config.toml
dataset = "drawn human figures in many poses"
norm = "layernorm"
norm_position = "pre"
qk_norm = false
widths = [96, 192, 384]
muon_scale = "match_rms_adamw"
lr = 0.0026
Rows from block 13, named by matrix and row number. Rows with one number belong to one neuron. Each number is 500 + 25 x the weight over its row's rms, rounded and kept within 0 to 999. All counts start at 0. Numbers have three digits each. After the name is the row's rms in percent of the matrix's.
# fc1: MLP up (model.blocks.13.mlp.fc1.weight, 1536x384), inputs 77-153
# fc2: MLP down (model.blocks.13.mlp.fc2.weight, 384x1536, transposed), outputs 77-153
fc1.775 076:459530469465519527471518517500506555492466511473492506480540494524519488488492477494460527485479500487522514514504469492483497518496474507523464535457510485498520507517544538526505464495500537499511501477530526514517485488487501448
fc2.775 079:445486498501474474476522495517504462500519497474496525504509494516496527528525507463532517474499479522525530496523507455537529510495551460479519510542463490519484552507478451538494499507515505558499462493527505436487512508503522473
fc1.776 101:472490501530522525493488510498514524502526472474546505489549512502489483478478474529505458521483485472499514472532513493477494468512504517495481499470519507496476506529522502540501472488464477535508500507519460490481506529435522499
fc2.776 099:508490470492490452561539517469521490507473493513502520542529562471482506494521520460481507525539446510475475498518480503502510483486495567444511519482471513502474544516492497494487479505486517478519497497534492475495518542510490535
fc1.777 104:493499483482490489485518467512490511516472504540517529490467529536487488481443476531511497517469501458544502495478525517493490487503532492495495525470533497489465437482494546490474495509507507502497515516513457492535501507499522493
fc2.777 101:476419537503522482487480518484506506479501492508487487469540497492501484557514465514483475526510450537476536501527522424497489467505506517524495508489515541539486474524491501526533481500516483495496475515465527507522475525494513503
fc1.778 114:492456491477497493507496498522513502462518476478468455470501474472499505507510512540488539483456482492483531509508490517499451523486514513495515478519476518492476507475522453497542527510525496473530455479459500506500513526516565556
fc2.778 114:544480457491498476513500489471484498492512542460480486462479477531510517496486490487458492531513517510515517513545454495535494488537486544540471479427501530551495507501468486493504489479522518459475506491494515507481519505492475506
fc1.779 109:455471494536490519489505558559482534487509518504484516512515481468490511527490500470520483469486480469492477510549495513513491535477507509478504536517490531497482533524471501502515461540495499504475514461488460496510466516545496482
fc2.779 110:510469479452468493565547452493512527490436496489533469475506489525520444522505510511514514539486484482534502512534497470495548496492501491470500459495518507473520500519497436479479461477520491475514481530444476496517498498460485506
fc1.780 106:525478492523494523479491476502498506491493497528438455494501483494531490481485494463488536536490541500518496507467532487521487499505490530500461523526516537462511523537520468516535519547521479530461490495512469492471523504474468491
fc2.780 100:517471478476495465517486523494531488512477467510524482488528496476466512525496462523509422496514453427471493470487512492482530543474511518489476451520535530513536491503525482529498548487507496485534521480489527497490535506504501497
fc1.781 099:431458448498521468525505531489493464448508500520539473529519467506521478515500526512486521527494518512497508504502464493540500484494459496471516535502514531563508504476506494501478534487534481518495498474494495523492500486571541493
fc2.781 089:486483518492502521524520513501438498485539505537496558508484519479462499575473503481486463469478493526493483529502517465533524494479487489512508551484543518482509485508488522535487476509495516491540501484511516492510477514499503485
fc1.782 135:473440514482505491539551474489502550447478440498516484524519514497485505526478496461502542501480485523528541526493503532501505511464494431516500503504537521495502473517537484483514501521537497457524486497476500474508512499521540492
fc2.782 137:505480519448497482523512472506514452475537474462507464531495532484473550492495509524476500487492477487507490508480498523517497469532450502493484515529532475493487445501476536519485523481478493502518477491493510507494479468509480502
fc1.783 122:457473478491487512491505501523514477484491476531509459504516489517538508486527485526509520527475511500523468485514510508495487451486464502478520522477524528498505496527525507514540512535438480515487516496467487477516469464477543488
fc2.783 120:462526496496513484511512468475503495541462458493519499501495488477511481469506507486460496553479496504508482462515483513513527501510543509511504464526524518563463496504494478524454469491519498522502523511554486474499479483433510500
fc1.784 101:491474469509520516459500503547489548494485509472491544512445485502524508518495440468473523497498546521494541508473509478509462474475523478536528509475528490507486493511506531471486526470524515477515518511476480495535489593475517520
fc2.784 096:518508481523485511502519498540524519545479544510512486476468526479506482467495494471498472528476511476566455510517537529479517536510485507487508443521506499480499481484553532504472509518506478486489483490505479559469489486493501487
fc1.785 159:511509536475494494481453505523479465483499525515518464478544502521528448493515551462487496517493520502502508544533496497491489498506528488500462493497546510481515468493527506504470477537474496521490500523487480543472512480504421482
fc2.785 146:511484484512526490504480511459508491494489519472429525520508521517464504465480503529481511523531518458499478481479476507517458517510505482521529505506508488485470554516497497545483472521482498468503495503531480482503483519463496498
fc1.786 052:512500500485493510522502514586476494561497485505497555558541496514540474530526527513492495489506561496499483475510498507464469502513510485507490516488524461495518511491521471491496486469486516511507517540529523481495492485525444483
fc2.786 051:513486508494491518491461485452515515481490518510458516498506510527473493495452551467516487496498516471494543549460548439490471512481482489489488523502496440467555466489477522494550507448478529495505544469495495523458519528474533503
fc1.787 096:483469503528520491506503476542449505452517530485557514536488471534509476497517519491485491503453515537505482486502529491512501511488447490498478532507495514505541485469445482465516485510438519474469471491490517457466550533503518470
fc2.787 094:534550503501541548523493501523498493500455468480518491483517499460509507481478525515512515561512503480521525517491478536473504512516491484513519498466495495482526510528514513532449481516478507518516490505504504500515468530505501523
fc1.788 040:476518525500528490498468538474504481527538496444528524532506480509490497483565501482463494525530514516522534493459424465510531496504490501524514482525491487511515539498531524500473504520512484504489530497536510455487498501477473526
fc2.788 040:492530477492520479434486520433464502473507505488501478521487535469465441466461548516479481516500516489509528515474500477510490490500529439520521472488511479498550521501483508504487496492496498533441495545487489474441483533504529489
fc1.789 101:463500533503497497534519526496476470474523519493535548500469484476492482459515555524449500468473465479518482534506529511470500535421531455515491518482484494481478505498496475506486515488469483484492487470503480543546477530461533522
fc2.789 111:508503495488506518442534496522529471489494501470530523497498468526523529494517514498489451508515472562523464511518519577513488479456486482533495513522486520505514500455449515468483551552527492501522459480485525511508508483521462511
fc1.790 090:465532537508490483492485490534499484486497501506494517510511468536491450497468487516538476468551542479499484449498507485485489493537486507478496489509514505463532496449519496492511501455503512480481500507517521451523506455492528496
fc2.790 097:478543525479499471516495501555478501521448459500506494447494460476510509508533510513517518508507487488482470498519512521502488523481526531520521503490472506507486512543438484473459508482482480527516512504486500521470537544552504479
fc1.791 075:515540525493452488502528533533501546478547510489482488517490509514497491441525534522505489501522496553462520495510532472504490439532526509522504517556543529475508548514484514514492485518488502461506514495513559476489513511497527511
fc2.791 079:496512502469491527541496506510498514485467463511466526492504480466497559517489528494459491510512533500509518472474469475539507466505520466491471530536517485534510494559478512534527502516507501532527504521466441496490497544459514508
fc1.792 105:522461490458533542536502503485490503481548514555509465496509469520519479476504437500486471487534490490475521519530499544443524504508560526486494484502504504461470487464516530484525525507453495453510468530503497465514551558526540500
fc2.792 099:496514501478442467496514520483491481475489519500494520511506453476533555520528497500466513476517453547494525464497499497494525541522515522545527471478523509461500515465474532509455474492536536462475519456498480537521523526445470509
fc1.793 095:516520481488495493488518492532506493480490488491524488497522530507494483482524475514524485485462485487486503502468503513531473495470434500496526465506537509495487508437525521479563519462458494517482463423490483535496491447531470494
fc2.793 094:471498527503548519500530462528465502500503515486499507493473493512503503502496541485494498479455451491517444514462541511551495519543520493528448443506463472531473501484493494499517501501492474492487497517514460498473478482500510492
fc1.794 135:498449468521493530469501513521507557488449518480471499499511491524495520472490526491516525460499494513473497518491522504482494467486495468462499471482523537525558522516498530468461461495468508528510498509465482502509511503485503460
fc2.794 126:504483531497507462508509452511480508476565537510521462504458461478481522486473552493484501505445517509527501496468496528479507556494531475496514512501499527513525489533513506502493475499566488418496500460513451484526435506485523496
fc1.795 099:512521501524528424508481498504491504466497469510466516514481510494491517504540502451496506494573475479449490522518472496520481533512472476465534520456527441506442499507502518475530502506504510487476498483507467485477519508516506534
fc2.795 108:485522486524511518481492524503502486491522461490529494519489511524484462466519461503515509556507516507520488503501505538442492553516532532513554514484508478483513504524486506499530547504522503554463525503500462478522515524490509503
fc1.796 055:469466465488473571513491499472480505502522495488481509549515527507515474532477519464487514485473498523497495504478514471496489497527513525498517534509497511502485508463527541483508522491470518491481493519484516532476521561493523483
fc2.796 060:513485499494526484521489481514497469470522507551470507454504550479491515498502523551501496459513445472495498541530510503467501536491481531486573507515515534513493525542485482467526483456485469501540505523501470469535507475502449541
fc1.797 086:476509544516511492503485499463480500504528486473481521515505471525507513526532497509478474513502511474484509546477529445469542529468500465527520450534502496524472493481465516515482489531468500474483514455515484484564480494450518500
fc2.797 080:452469480480501516508531482522524500474518503526442511509530528492521480553488440500485535528508494488473488493540523478502500521515504515450475526510534496499521487481468535512452507518437513482498530438477490535484482479499520492
fc1.798 122:487474480521499506502527518508439548516482468545520551501466513494515510508508475493507478474471511495493490513478497547492485492505505522473507516518469453483544482510536494518537525466483507471516497480484506504529465504477490553
fc2.798 117:510535521517465491450466509511543471527494507462466468486495484482508491524523479519516455496502504558482508474540526484501539489516520507500507443498482481517482533497477504485556480468548509477465519482506526483487520435458497465
fc1.799 112:506539483499508504486553495500490539510466503464527528522511537504466458516488503494476565504473527525485483504508564563479506450527481511523478501514489486528514540542488498447512482494527534473550505546491486509527489493475514498
fc2.799 117:513516532522435430478519477517560522455491510511501538488442484505535517534500475545487530482450552505495458496517506530463501502505517492513477524518505518498445515489518446473470529450493514517481483528498488500474508498462485516
fc1.800 063:497458471536498514510548484502504473467522480477547515492466531555537497476468498474521495478498498495486450521502457501510480537473441482496529520483517507521492506531518496450520500467525473533475458514488495518500528515536506526
fc2.800 073:531476476520494507525532527476473499499478464496486484491520531519478512511485503507512500526470524490508514522498503501455449547477457509530461483517521484489514492477500492520438469494443478519515467527513507527472473531494505460
fc1.801 135:523511442435477509482546504512552494522457504506524496474569481480528500482537493479517512476477504533536488482536459490464490477511492441474557499524517493470486504496504487455518501495492496504480526502490534459462541512484504534
fc2.801 135:489440499491478492546508499511489509514490496487507494490471508486536477511481520523537491483540463527492505500555517519470491493530469521512506499446501544499500500506500551538482495523472491481537459485477451487550466539490504525
fc1.802 148:484494496493492483476488509519498467513506559494471514506457482518488504469516515464500475510497504483498529481510499548515497489475491539549480487504497480504478496483479461505534435522540470511465519519544479461481532494478530478
fc2.802 154:440554542552505521494504506547507507454497518484510524492542514498481465482550556485488497482474505527487480514528487495505480524511499519522489505461558511475507493485506525483516509545522516473495514479521537485495473486513485472
fc1.803 075:485493489543500479500527492486477494488503511519491490530458496491513477481546523464512504504488498506501468464521516492511475520464480501530469517441527506509553480520526468481499504481439519484461443512504512467477485517492512495
fc2.803 075:536499499496484548527525496504504465476483513458512527506542493459508520505481502487537449551513440439484507521513523536544473515503488492473528492546490514494495498495492466497476493537498501502499503475518508481512535505472465516
fc1.804 091:473483478540493511497549532536501490503536505474475544516506496503512462495525506493518502526466526484515520483531500512485484492469496504481490466463506505514498521524507476527513451513490522529516553516484533492463493444525533470
fc2.804 096:477510499451486495485485502495492513513499479534536489464426486532518482518503495542475482461497552493545520466502508467471485493476481507476497508543527475452459474501502510474445521461543487515518466494517515505483496519503519487
fc1.805 091:486518471488515528473500481543509450509507481523478518494505487473497487451503533496503560463488481484453496516484494457513499500508469500506465523481505493499518500532532538543533526536519511465489516520501499515504492532491442495
fc2.805 107:478522540495459503467492539558515547504523497501491566492485464523478521497537493532519456474484500494497527464490473477476554502496536456486442499513522570508556531522479525521502519443485492496535493500485485504525520497525500540
fc1.806 111:484480497482496449530542512513463520480426518530478524472498508538551526458486463515507458476503535502472510518475532523508489478514529475477468463488476508531530494501503530543553482506519478480538499519493506526535515496493515503
fc2.806 113:474524511488504414501437512459448495487505506476530492473479455527509546485514564498460511504479502506527498529499555505510508487509519524486493489535526486486452527503459496482527505471503541511521501503522508478490504489537532507
fc1.807 093:523530484479486504462478490513476546546499510516508497497499450488538442513536407512461476495474518502532516483499470508501492485457514452529500467521504476514517512503523514507478505498516516514511483533491480525456488451500530513
fc2.807 087:530550509538508510496527490475497489507495475482501491542494482473505480511523516498523515568508493526527459530491497534499486481488473479482509517470462478484475499475522524479521436499518546496491497447521490536522517512471458514
fc1.808 125:446499488474530500488520501502482512524514519522507493499506537487521539499516506478528472529495517482504508520494548513475504523516519513499464516462488483479500494487535509518531479578500493501493462455496504470526490454522472474
fc2.808 134:509510503479513459490449474513553525470526508484546476517495488513441539467558514468490499492517512489491514495539527460509448507470515519514511520505519517540488504480518477494489530477469497491462502521507494500545455477472477518
fc1.809 103:508442513536495540530489458490490518534481490486470516480543507480508519511496514503493521514513484527454536507495490518492481506440511487479427505544510483482529539493531482514510488514473498548522472455525494513500478530531540500
fc2.809 098:461467467534469501497479457466551489488477494473568477540506480531536486503496509464521508533492479492516484455472476503520507537498515517553537520494515459514518506493537509486484475496515512510425500547451519527460492499511510523
fc1.810 066:508524489480490510506524502481497512491457497481496534483456499541476487495488502556521509507467459460497514517494489502492480459526448479479513466508462519508510486554569507514475521501469529509487483494540503460470485539478560586
fc2.810 072:490490538506433509448509526473512489507510565463518488495495507476524507514483527499477491496509531522482494484431539484481511509485482487465479499569496499466477477530482538538474463522476512502472505479501510462518465502542478511
fc1.811 038:526495506461487528503525471523562495490519532534482494524488494506463493465509505454505513560468483516514519545543456499490469504508525493501458512457523502507513522524525499501486561476508509496474513465495458454485508535503499471
fc2.811 038:493562502534509466481497506496514513485500491495522537525520503509520532509558494505510514453516471489538488522480535519475534469471475459529506499532498522503472514459462528550457418493496491528512491532571459510486490472486521457
fc1.812 129:550528510544505489529511470559465487471509491527472537466491480533503463497499502529479537522467463509474505524500476524479487513513515493492518572527463525538477487456486527518492516494500519518500478437479488528512506509535488476
fc2.812 132:505497485518452470482497484521538519511481535500567463515504483471481477533512491470485495529495473483516515482511576528487489529486526460514499503511556470509484545496563515481490479473532496475470463488474485485516515505484529487
fc1.813 091:454500534494520535512494507517526528525522542503477513546511537480497490471520464513511542460485537505511494497498515528550548476512518493476516459489560482485484470510484432500530473488519515522476478520528474486496476438474495513
fc2.813 088:522484481546522498499475520493529516483528497502497539505492471469529550465449460504496521461512550468450494495499525483437515514509524478490489514547480528481519491511510495492509513529498511504482462469482491535523504466493530519
fc1.814 070:498476507472459478513529524489498501516547546494502553491497457485511492446492501489499479544458520500513542511528459523466517520529504473496521482515504521534462482506520505484483509469462528547517463494472491501520537464476510496
fc2.814 075:520504528522491520479480474461525552489507492468469517491502499480543479511485529507482487496480469552497475435524471475492504500530501460526461488493522509473506529560526542509474510535539487487488466470497481485481474475528500508
fc1.815 139:541506554464486497528498473529551540537473515487523500475475507496513532511525490474489500495531485546516497479500440498502500520529500500489501503515533545501503451518504495517518515503510477517495500512492531480472469496485487499
fc2.815 141:484472547519458461490508523527508525516511536511474474505558498486516496488511500517490471474498481472497482532521510469503488538540547494484482489454496505486519498530504509482517534537515497499502495522475421491497460535492501484
fc1.816 145:500481533538503526495483517509481474538487537553502487512522510498511479548523506493471524473501464484483485543515497517480482533434540541473504512520499516507516459521516551468529498521475508511458534493476516462507546465516473508
fc2.816 146:542456477502490522483523506524487519525484528465495518548520523481463500501549516506498494521491487519490515473503462486525493502512487528513520517500500517469506531524500490479490499493511532456490510517475482546519485516510478491
fc1.817 092:502503485500498483530534486514491508503527531553477472540537505537516474457512484499490544478458468499474567500523524509494553480469521469510556498471512520545472535485528508490573496514472522474508523510514534520472524489532476473
fc2.817 100:525493518480488481472527487463499433468512446525489515499460481483495495495550495535471534496500496457547515512530511476501481535532465486494517500520486509547502491450520518504470489511519509467540517477542463512516490508476539484
fc1.818 131:516494507441462502478470538485531486531490523572499500481534526569529517504520512506472512474535532483480486457564487551502483552480507485479456519509492525528470461509483525527494488505457538443518543505528493507552515493506514484
fc2.818 141:506493483483513494495523481456515532490487478495519504477529509486473507505473492479484485496469454521521473524523479509482483474501487517513538482454509461484488487556487486488497525514530430485534495477449559551488517513491519502
fc1.819 085:551511535459508462541454538473490514499463494475495528506511467476472530506476479470508503512492473489511529493493503492480528472505464511475538454528481499518533547525483557504500556501452518522500499486539455500495522537471515517
fc2.819 088:477532445499513466473531468455493520493517495460494482511515469521537510515509479485486536505470479484521536507535523531536536482532486533499458498497502512506540496507530525494470500525513495496521504490505457460532500513508525471
fc1.820 110:491475494495502479497487482536458518482499461504481505488483493492532551474470496552500482527461508539484505529486490516488538467491512486510514502507491519520502503508503490509506539457481500510504519491522498522535520471506474471
fc2.820 103:505531521513484450525471479514520493511474492527482504500506515491493491495474506459507473556502551489485481514491552521514492541479518462480469471503522494467526493501478508482517490518483481459568500480523524440474499483476527529
fc1.821 080:514558498447490478478496537479488493509509492517504494526508507524496482503498486481577492499491470539541463491461527492447484449529488521502494498483513470455492480461501515451527482503503467523486492486480521494526496510476525479
fc2.821 083:470517465497512522481538485538474500524472540502495524534470500491505534455480518428511469514509509502503521531505466492540502515489533472528511473520478510523530488496488503564477532542487493497524507484544457532506533524494476483
fc1.822 108:515463537494476477531510536500519544517517485495498492477487473500519499482506522525456509524500489466460520513492496541517506493481513512472540467523524457515493522513488540524495505484474446490530479476520481506477489488480468519
fc2.822 106:494477503512510528485490550444482523483469472566470492490500518504468470471453496487525499505493496457479490491535496459512497545512504527526521472527497482493506498493497482489479468530520493469451482505508475490474454459494530487
fc1.823 148:475520494546519530547525497506535511478508475511506478550454469493527523486487509531483477478494487504524520537532539480486512490508432506480504504523489510525525522492486520470467529504497529471491491523511487480468459518542465451
fc2.823 144:480503511499483504511462547504487571496490495501531453519502482530499516483474574465484478508480502548463491499521499486509469506457516527501494459476504512548452500563492519477567520488505491543478527485491427485524494492489481529
fc1.824 056:471487526479511452539499533496532510526456500542472559488483539486482518488522516486480461427516527546515509524521457474469502532477505507512525484471521518498488496508514487492487523549499481467473505508504540485495490482500471494
fc2.824 053:521506488489498454506500493474523488496527495491484497482491572517524527515526476491481489495469464509473516515524544431465491490504507493485500483492446492503555456508517512515484460483496496503480475535506450556467481495534529521
fc1.825 092:486471475501481489523461496513502474524475474474528510507491468523491502497551498492496517507496476477492506517506517512508504463533491527475498490501497497510491501501521561483432488503489492535537526509481513507449495526465486480
fc2.825 092:479502451513533510484491471513476549522498470513525485529501523497489513494486472463546508529493473520481508550503477500461496508503538498505533510485478490472530471544474461491501501505542458484512482504456464505471538529508504543
fc1.826 081:518486525517498451544481492495491532474489506484465500484533514538510506508500513471485491460511507499495556512454511559488521507517499476467486510524542462508483553478474472537533481453535519537482468503502475551504490495517455495
fc2.826 078:472552497493513505518517514508488484527527487500522539547448468499479506498488483486460522461563491486516496501503516537510498493497465472506478502528479498467525479508542516493521492522550482470471488480500488491480476466502485468
fc1.827 101:513493490487510503492497547504492488475483468492506472480459489493532453500501488532499492496454513481498489466474494541476491563507514481474502489498532484500437520499480492483503509595506504503530536545513496483553503531503546470
fc2.827 087:474521504516517449490446440480481469490494510507506529521487456478469498507524478497519472528488490503483486537511517456511501488472502507502458498563479471478460487494536465531517500480490526499541498504555476482483520504557486490
fc1.828 127:518485509470476470489532464545484465499489513526496460455494513486433507486532479506503505480515502519508464506495478544486482493496562465459532536465462459520500497486489522499498517489493491512496526448528540514454485501477521519
fc2.828 121:515494506506489468514488536442461520503516531500480509553532504478490524508499517452465501520508505480466516479464496510510517497525505523505514474475481476495561463485488447485505531544489520488490510503491475543488506534528477486
fc1.829 120:476500474494509529513497493561552511477515487457554519499535477490497479506536522486520498469468500491500499527492509505512480538502481474510502484510477469512505482457472505507495508506523492509495515496456488504522490476486508468
fc2.829 114:501496531521519454501505526520511517520496505525456476464468506496462491481492514499499599485500515492526489496528513485465543515518487484510504524476526523459477510505497503515536491510489499534495477510463496486532485482512532503
fc1.830 110:486518486525526517498529535530473568534515539481500495469520491496481502467510493487534510507455469490498533535449467464501492510556495479498501507459513522527491441489499506516496531510479470514554510473490453546508504536510520517
fc2.830 101:442542501483470495493479528493529458464530524489454469512485495473534501494472499532522467472474482513564475496489502492473509525509527502487532538529501514516546508510485485524470447513525512494513510499539507505509493509452512466
fc1.831 108:518496523468504483478537499469474526509511517522489513503547514546509507516468498471501526492436505497495506506519505515485508466481502509499488474517519490549441552541491526518544532503496481458491448522525511507532474458508482529
fc2.831 108:493499507486491471522483484564520516472510479439501529494513529488526512480494484480505513478492482499467434515486483473511472487496489520549480487532519500491486488488500512491504468516496466496522525510472512488495527517489467539
fc1.832 073:478531471523495521502468529537512557492509462436486509518528469496442505512486547483500485487497494545492505503509499489485492486501519502447482470512497500512549493553507503479505455533449473539497524506546488479495537465489456522
fc2.832 076:483488521467490513486456507500501494500522504552482530511497498529542486549488516463496517520545544526486525478509503503488501491510477495451477487469492471510528528526500517501449512501490472502527496503527508495485498508503512479
fc1.833 096:469488497514465506462455495564519514482481499518469484473500506479470484474474517424483485510501520449489481481452498471459500473543528509433514490508467477542474559518497514505515509558508517465467515543535509525554483492496517541
fc2.833 093:521467522516488505489492532487497530504533528536539511494466515540494517520514443508491504506521487475492508516545508470494488481527515532468480510441477470527531515485517506509461520510497553457541439488517497554461471491511547474
fc1.834 083:526499501437500547452489507509532522508500481506487510495503508542495481524465426500522501517510500489501520480488487487531508473482491506515462510539488482569501517468516487436509545465526546506526506504500491508498504500488547517
fc2.834 089:505516505530486466537475543483471529492493475529540506531441535484511528486510485505532492486477518488506503527487516486477511471482465458507493469468505534481485474519559498557451502533485486511491500494531522545486470471527486526
fc1.835 132:555536508496504497496508490490538530483464485537495474562495459499498496497491510492492501498519496513500512519473481504491459537512467472499488483471468504494491502495514538444452511507496528486465514466512477474567510495528505491
fc2.835 142:506507499503466475510519485511466487462471540520472510507557521511462471533515489496493499489494481466524487516487524469501489500517527491516559538461460518479538465486529515491509513470457476522487490517476467442486534497471500494
fc1.836 117:473476507516490504481534507535461499500472471509518518527485460490531516464509467487452514519505542514503486498495536520520502481522500513515448454483480505481500509498523476552538542492515483473484555513549509519485474501481530524
fc2.836 127:507511514480480514495512434496513486468526486501487481486487530515492466497525498493529537528517540500481525481464489523494510493484488473469486482519493526496478535505469526477505463505504519543515461516488532522475500523497496506
fc1.837 147:508508496522490510517547529534514505500508514516487515507503487460473494503507499471466475489517506482513477515468516525511485524500496484506498488521476523478488514519518560485497481520539504541496513509500516440479506477520499504
fc2.837 138:539486481526483503495509508480537516517518468465501461546521498508499536503526549470511508472568516475531493477513514515545519525516523521530504508504497485500477510490535506522482489499495502507517450480527466494486505515451482489
fc1.838 063:543477481498520493454474494568515526468531542531488515470486454518523521462474564467533460478472487522530506515473510485542496520495537511547532503478537508479544508484517510495516477530513510508532492505472494476500509513499526504
fc2.838 062:519525471483523477498519536495485534481493447490498517459521536499551529529515529495553485535519480487484511502464485497495500507497485513484475516507513515544536484453496503474503443449443536484432495547505513533489494524504529519
fc1.839 089:506462514503472444493496502474523476520548511529520517481453506513508492483509457489528493481515509480509504504504497515479506479545512527537525470500482473457486492506508485529572511542450484495543470514457536497517491476502460494
fc2.839 089:548504464488486521517471527463556473503478487510501528516505532479489556461477534504458487491476504526461492480471504512541467493510485491489502492523511509494482532495482498493547469524506521491503484483516508497461502510529487470
fc1.840 127:489494515503496459484471452463482519521504509510513500494492494470511516508483492418508500513508458450485483506526505531458477521552486550439500492506529545471490487489500497480498486514453516449532549495505482513497493483558479503
fc2.840 131:534525536511541503509513530527499506498551516475531488522480484463527490483518476519519480548493470516468530530442499466517470484472533495559474478494494451489505487465491514534469512485524506453489482524484495512511503536492521505
fc1.841 127:480504466476492493509500477497496549547518484501473505501506497532488502514511492533503534484548506478487469528499485524462507496498512474522475514508502469514499512459466510516481468475546555483510498531492502499482554486515451465
fc2.841 134:480491472564471494489497498502522496464501518543496501520512482440569538462450488526500517511488543476479466519523480532525500515482525529529471517535490509476538504503477473481469511581459489485490519511438503511462468485488497473
fc1.842 104:426489504504533506467479518479492500519529478509493494483495549528515483439470550443503510507519491518486490513494508493533545501511527489529506476495489478525557509479498500535488530513459508494499481499536456511480515501506477504
fc2.842 108:537486518491499474488543497465480521501504512534467474517504505508443523531470486490514518506495500520502490487473519500469493482511445521483539531446524497517498489513495483524493506545529486477502496515529477491505503538499475499
fc1.843 083:506526514492461542499519519522529486516531567532494459483484513463494535502514481523509476485525535491491533493537487517478475511494469512524529513490512511448532475478534460506505486508474489457505470457500485502453477535499515505
fc2.843 083:518515502486468487519536500508493458478493512444479513526485530501479480453470531479464447472494548492482498502526503533492497489561489463518461510553488464532476488480501486473544521493441527498494494493507481498485473483493493512
fc1.844 153:524517550486524474459477449516519532512489546507527449491528479487522503517505501515519531530522492524479455482480538522484477505545510485563488465507499500497540508498518546517517519489492507455516474500513491517514496506460524509
fc2.844 146:452507498507481478491496500458478523479497503481509513486485524553463520486472547474497496519473503524504535501507527438490487521492456513479500520514498468538528506552514467512492516537509512503489448561457513476460491486479519475
fc1.845 133:486545428499512483507509572480482481520506481500466489492461537499489489468499521508466487448488496502489478558509546524498495529484510486518491487508485488524525484499529501491508518527493491493516506529503489527501491458472499467
fc2.845 131:512484476532436488498491487488571499520456492535490485519541534495537480530513505494528449480463453515554516498475483468508531484534518469501476459489519501462492469490477493501454483489483512525458504535507505480519485492480497513
fc1.846 132:516525483481459525488514474540495513499468497536518513470487482523495511503546485525523461502515474500518496432503509517475532451505518561447492448511504514517508494527468465518518508545491498548535476474486457458510535512507569529
fc2.846 123:479435484513512490500486502541467482518490525470504479493487498538514480422510573506504488506485486539556514516507488514477484498513498491514562499538441504510495473505492507499461497547525500510488454535515503496524488522449490492
fc1.847 052:521567526492484462505474496529478514496527445529426523515510535536516484503453545501528480529504518506523505492498515466479491490538493465499519471503510519506501558517515526468508438490486507517503493532525509525512460516517544486
fc2.847 053:483522518509487527483490517504529484536528524500469477505498511501526530498560520521486528481513417490510467457497553490515548523519527481511503490485493498534518491519471487482499461510504499516493496519516517462468563500516466507
fc1.848 117:484526492522458501475499463463474488505431513489477485522482478507536483504459514446498489505532458448487534566512488536471516494508503528488506475485494533518526507517479479533526511462449531525496524445504519483538527493504548505
fc2.848 122:505552504452518495519513498504479510482470542515519457488487540521498501518504506507503479466506527527535452524476477436507465443533494535489499491481483456471507531503535522498520483523517482438512498452485495496504470500460514480
fc1.849 032:496475549466501484515522481496521531527504470487528486512497531531486493505532523530498479434461507482479521487489479537493493506492510425511496461526519529510483524493476537501474521484492480537463506504507560460525500510479500516
fc2.849 034:500518509462504505440471534495474494497514503538511498544487508512497503487511492454521520509541512521470494536564520499494506439484486491498512513471533523484510493478518501490544494508495480483517508473460468522498517443537501479
fc1.850 038:479499537458524496447500524554500537547485489492516503510495500442528527514514519501499490488490461487495510508543543500480516502513474532499512532533484510491479544519475533482527511509480520495522551487488487511454478492510533491
fc2.850 039:459499521485475498504591467546550482526488471460551494500506508506501416532457497481488502541509491510485511499499481507487500499508478519507491450467521543475488550526454542534470452487481483526472495480536526442513546482497532460
fc1.851 056:532488483480541479520466533506522514497501534479496499470479492508517496493524480515464479461487490507543490520552470548536510476447500497509476536533491517547452520467514566499496537462501495508511519441555507511522502533512482481
fc2.851 057:444465447521512457523476509451508501521497477464528536514505486503494497480455497526491508562471540488476511553531525432450473511522517487488543489535523475488518512468487525524541458483550513487521475528468497466510522483525485516
fc1.852 137:468488530508489507526499484444519494501512457508495470472503445519520497499512497489533468515485476485508491504516515481477533483510533496469453475497531467491506482456534519513538485517484499481509502532472478457526482515494447481
fc2.852 121:481510476499465516530477528530496495483530542516497525490475530508491537510444551548501519500460525503523484500513490494517483531483471503481495522502504498478524515556475520464550462467492546531493516502499498531510510530542522506
fc1.853 089:509457512547518461494535520532467503476457482480513474484524488490455499489502513496519469523506483469491473508452507525532512530494549513488530504504474500489474511513513491520500489489514516461478465482504525516529537497478515564
fc2.853 080:490524501527467482465490510506493517474491495462485506513476499507502535471523524476478460533475505493547516455521538506540494451506528505506464535451500524516520495480516505492479525468507487493546495469478446494460498536505468506
fc1.854 070:461490513520479486491545493494475488518521493488490509509515445480495486495547487510498455550524505523537492485484535503514488508461514509484522539496460504553489483507505502510492538529525526504513526485484438454474518475490484483
fc2.854 076:439491491483544504509520515457545483475542560482490532485519503477494518505466479484491517512482492510522505494524475551525504517504487530518520466503485501495495523514514505483465560469480538486488502522497537498488488497492526510
fc1.855 076:438455524489469488526518521520517497489480481501460490557481500496533505458501509457483470517486510495464433517496533475470477488458513514469459495495518508527504537509538481532495492512480517535518466497544483495494504548553502465
fc2.855 077:537530504492527511519492490487457485523510521557451526511443530441442493508437495497552473495506493522509526518538548515535503518548505480464523497492498502509492466513540460486480512533487515553517507501523534530495501509466506507
fc1.856 136:487502507462505553507513468546505497512460490509465491464507492491510472490503485487463496468467502504512454475546485519524522473479501523504514540502493514492496521516520499484522502514470468532494533483536495496512479519483528472
fc2.856 139:525505563432499505484531513509517528484475511519531534511487484532496501509516480515481495463473454525530527510521443518488481506481501493515483501492497509489496475481484497482494503512492496511497501495491494547501495517488497532
fc1.857 061:532475475473482465532502506528500478484488512509501510505498464516513504520536490511494426547532485479478508572508470510476486505486516485522481521494475483514517517476563487484503538517483513507464510476499489545534533474498496489
fc2.857 065:527512491494504511484490480522470510483450480519506514459486485465514495490514479531516520481546485500547498531497508491514510465518514460462534492510530468522494450491512499441454513551519515463477468508532521544454515479496533514